config = dict(
    encoder_arch='vit',
    model='image VQ-VAE',
    horizontal_flip=False,
    translate=0.12,
    encoder_mlp_ratio=3,
    encoder_layers=6,
    decoder_blocks_per_level=2,
    decoder_dropout=0.05,
    init='lecun_normal',
    orthogonalizer='newton_schulz_5',
    final_lr_fraction=0,
    warmup_steps=180,
    adamw_weight_decay_other_params=0.05,
)
Rows from block 0 of the decoder of a small image VQ-VAE, named by matrix and row number. Rows with one number belong to one channel. Each number is 50 + 10 x the weight over its row's rms, rounded and kept within 0 to 99. All counts start at 0.
After each channel's rows are labels from the 100 images, of 14848, where the channel reaches its highest value: "patch colour" is the nearest of a few named colours to the mean colour under the peak; "place" is the part of the image that holds the peak. Only what is clearly more common there than usual is listed. The data: patchworks of several textures.
# convs0: first 3x3 conv (decoder.mid.0.convs.0.weight, 64x64x3x3, each kernel summed), inputs 0-63
# convs1: second 3x3 conv (decoder.mid.0.convs.1.weight, 64x64x3x3, transposed, each kernel summed), outputs 0-63

convs0.43:54 55 49 49 54 41 51 50 45 58 44 60 64 48 49 49 56 65 53 51 59 51 61 25 49 57 55 51 49 50 36 64 58 51 22 51 42 48 53 39 59 57 58 45 61 49 50 39 51 43 43 50 64 51 03 37 47 50 55 48 49 43 55 56
convs1.43:65 47 45 59 38 60 50 52 49 50 50 53 48 40 47 42 43 39 54 67 46 79 47 29 40 65 44 58 42 48 30 55 43 50 35 41 31 51 45 60 45 53 47 64 53 51 50 52 54 52 54 54 56 46 22 44 50 48 48 76 49 49 39 41
patch colour: brown
place: middle left

convs0.5:52 52 56 54 51 63 47 46 48 36 54 55 60 43 57 38 78 60 51 41 52 39 57 85 47 36 43 48 52 48 34 45 67 53 60 50 54 57 23 50 32 50 54 39 50 61 51 48 51 53 57 46 36 47 54 57 55 38 46 48 58 52 37 59
convs1.5:53 54 57 66 41 62 48 48 60 49 45 55 44 36 55 50 50 47 54 63 45 80 54 45 52 57 58 55 50 37 35 42 47 55 56 54 36 48 42 52 21 37 43 67 60 60 34 38 47 49 53 64 45 44 35 40 49 37 50 59 48 65 43 35
patch colour: grey
place: middle left

convs0.4:56 52 63 37 34 50 48 39 42 45 48 53 29 57 57 45 49 38 52 53 51 51 36 46 40 38 49 63 32 47 47 45 52 32 44 43 45 45 59 58 59 52 44 54 56 46 39 62 17 48 48 18 50 41 49 50 50 60 60 43 42 64 45 58
convs1.4:57 37 54 42 49 44 49 31 58 58 62 48 61 58 41 63 59 39 56 35 40 31 50 59 57 47 27 47 44 41 62 44 45 33 58 60 52 65 43 60 51 50 39 51 39 60 31 39 28 48 41 60 54 45 49 56 62 49 71 47 43 48 56 52
patch colour: orange; red
place: top right

convs0.58:41 33 39 66 41 48 43 53 41 47 45 56 43 62 22 48 40 41 37 48 48 45 63 48 31 47 47 48 43 49 44 60 35 33 51 31 47 32 52 38 52 54 50 41 39 50 43 53 67 30 55 61 44 58 62 43 46 44 50 36 47 46 53 36
convs1.58:59 37 53 67 51 65 40 58 54 44 63 74 60 59 56 65 49 38 44 36 35 42 45 43 72 40 32 42 62 46 51 42 44 57 56 43 43 56 42 44 48 41 46 57 26 57 39 32 57 60 55 48 49 55 39 57 47 47 46 48 64 39 55 47
patch colour: white
place: top right; bottom left

convs0.50:61 48 50 43 55 45 48 54 49 50 46 53 59 12 48 44 62 47 52 55 49 58 49 44 53 47 54 55 49 49 48 52 52 44 54 46 64 48 44 55 35 56 50 52 52 53 57 44 49 50 55 56 00 51 50 43 64 52 53 49 51 52 49 40
convs1.50:58 47 61 55 49 43 49 47 62 50 48 50 49 30 50 40 47 37 51 59 44 51 49 37 62 67 53 52 40 47 43 48 59 63 44 41 39 48 47 70 49 54 49 64 55 32 67 42 49 55 42 53 09 37 52 40 52 48 51 58 43 70 46 49
patch colour: blue
place: centre

convs0.30:35 56 41 66 44 15 46 50 44 48 42 47 47 48 54 32 39 44 53 30 57 48 44 41 60 44 45 49 57 46 40 50 42 53 46 38 42 43 52 44 32 29 56 61 46 40 49 46 70 76 48 46 40 52 40 54 57 41 43 53 47 41 45 48
convs1.30:43 50 67 52 41 40 58 50 49 53 54 64 37 56 59 52 68 61 73 49 52 36 52 49 41 57 33 40 58 44 56 60 58 52 52 41 52 25 45 56 62 49 52 31 51 59 36 53 74 62 41 45 54 39 54 54 42 51 33 60 54 38 40 50
patch colour: blue; purple
place: top right

convs0.8:59 54 47 46 52 45 49 67 46 52 62 52 51 58 44 39 69 65 44 48 41 50 49 46 31 47 31 39 42 37 39 39 55 45 48 45 63 58 51 45 37 56 53 40 49 50 50 52 35 56 60 21 21 64 41 57 50 46 56 47 49 65 57 40
convs1.8:49 52 58 47 31 36 47 29 79 57 56 41 41 54 45 56 33 28 51 60 63 74 53 43 60 59 45 57 39 51 57 69 48 54 44 54 43 54 49 52 58 55 41 58 50 62 48 52 60 55 60 60 52 35 44 47 36 50 56 55 40 47 40 38
patch colour: orange
place: middle left

convs0.36:61 51 42 51 44 47 33 65 27 34 42 44 30 58 60 47 51 34 48 57 44 45 37 46 43 52 46 17 45 36 47 45 49 60 50 50 45 44 54 50 51 39 38 61 44 40 51 67 28 57 55 51 55 43 37 57 45 53 46 50 50 53 33 60
convs1.36:69 34 45 40 48 48 55 31 42 44 76 42 50 51 46 39 61 52 56 41 43 57 54 62 53 46 42 37 59 48 51 45 49 38 56 46 39 42 31 68 55 52 49 53 45 49 52 56 37 47 39 67 43 71 47 59 59 45 52 43 20 48 47 62
patch colour: green
place: bottom right

convs0.23:50 61 38 21 62 33 57 22 41 41 39 55 46 41 50 58 42 58 44 52 49 45 34 38 42 61 52 47 50 50 54 42 59 52 54 39 56 42 45 33 45 55 45 52 57 60 42 40 55 54 24 44 52 47 41 50 55 36 31 47 49 60 45 51
convs1.23:51 58 43 41 52 48 44 43 69 68 46 44 45 50 55 46 52 63 43 31 53 40 31 49 27 38 37 38 44 62 74 45 49 42 51 58 57 42 62 55 54 58 67 49 43 76 33 44 41 43 64 54 57 43 56 57 54 51 52 46 55 53 46 42
patch colour: green
place: top left

convs0.57:58 54 43 52 51 51 59 40 54 30 50 70 55 71 51 59 39 45 46 44 46 43 51 79 47 64 43 47 53 43 45 46 62 53 58 54 43 55 61 53 30 40 50 41 38 36 58 48 62 46 55 46 53 41 36 45 54 72 45 27 48 50 43 35
convs1.57:65 48 49 49 44 47 47 49 46 64 53 39 44 41 53 39 41 52 37 50 45 34 53 52 46 63 79 51 40 60 38 43 45 51 36 30 34 44 36 70 47 64 52 60 60 42 74 59 37 64 48 58 40 38 48 52 47 41 56 50 54 52 46 52
patch colour: green
place: centre

convs0.62:40 21 45 53 68 54 64 41 47 42 36 59 66 42 42 47 45 56 41 60 51 61 33 41 36 52 65 45 49 50 52 47 54 42 62 48 48 38 52 49 45 53 50 41 21 49 49 45 60 49 35 51 52 67 51 57 25 59 46 43 49 49 49 44
convs1.62:35 18 53 58 56 56 51 50 42 35 41 46 47 62 52 59 45 58 45 65 56 41 45 44 51 44 34 59 39 80 50 63 53 71 60 49 48 46 52 44 45 57 43 61 50 46 38 65 42 39 50 45 49 46 48 51 57 47 35 63 65 54 45 40
patch colour: grey
place: top centre; top right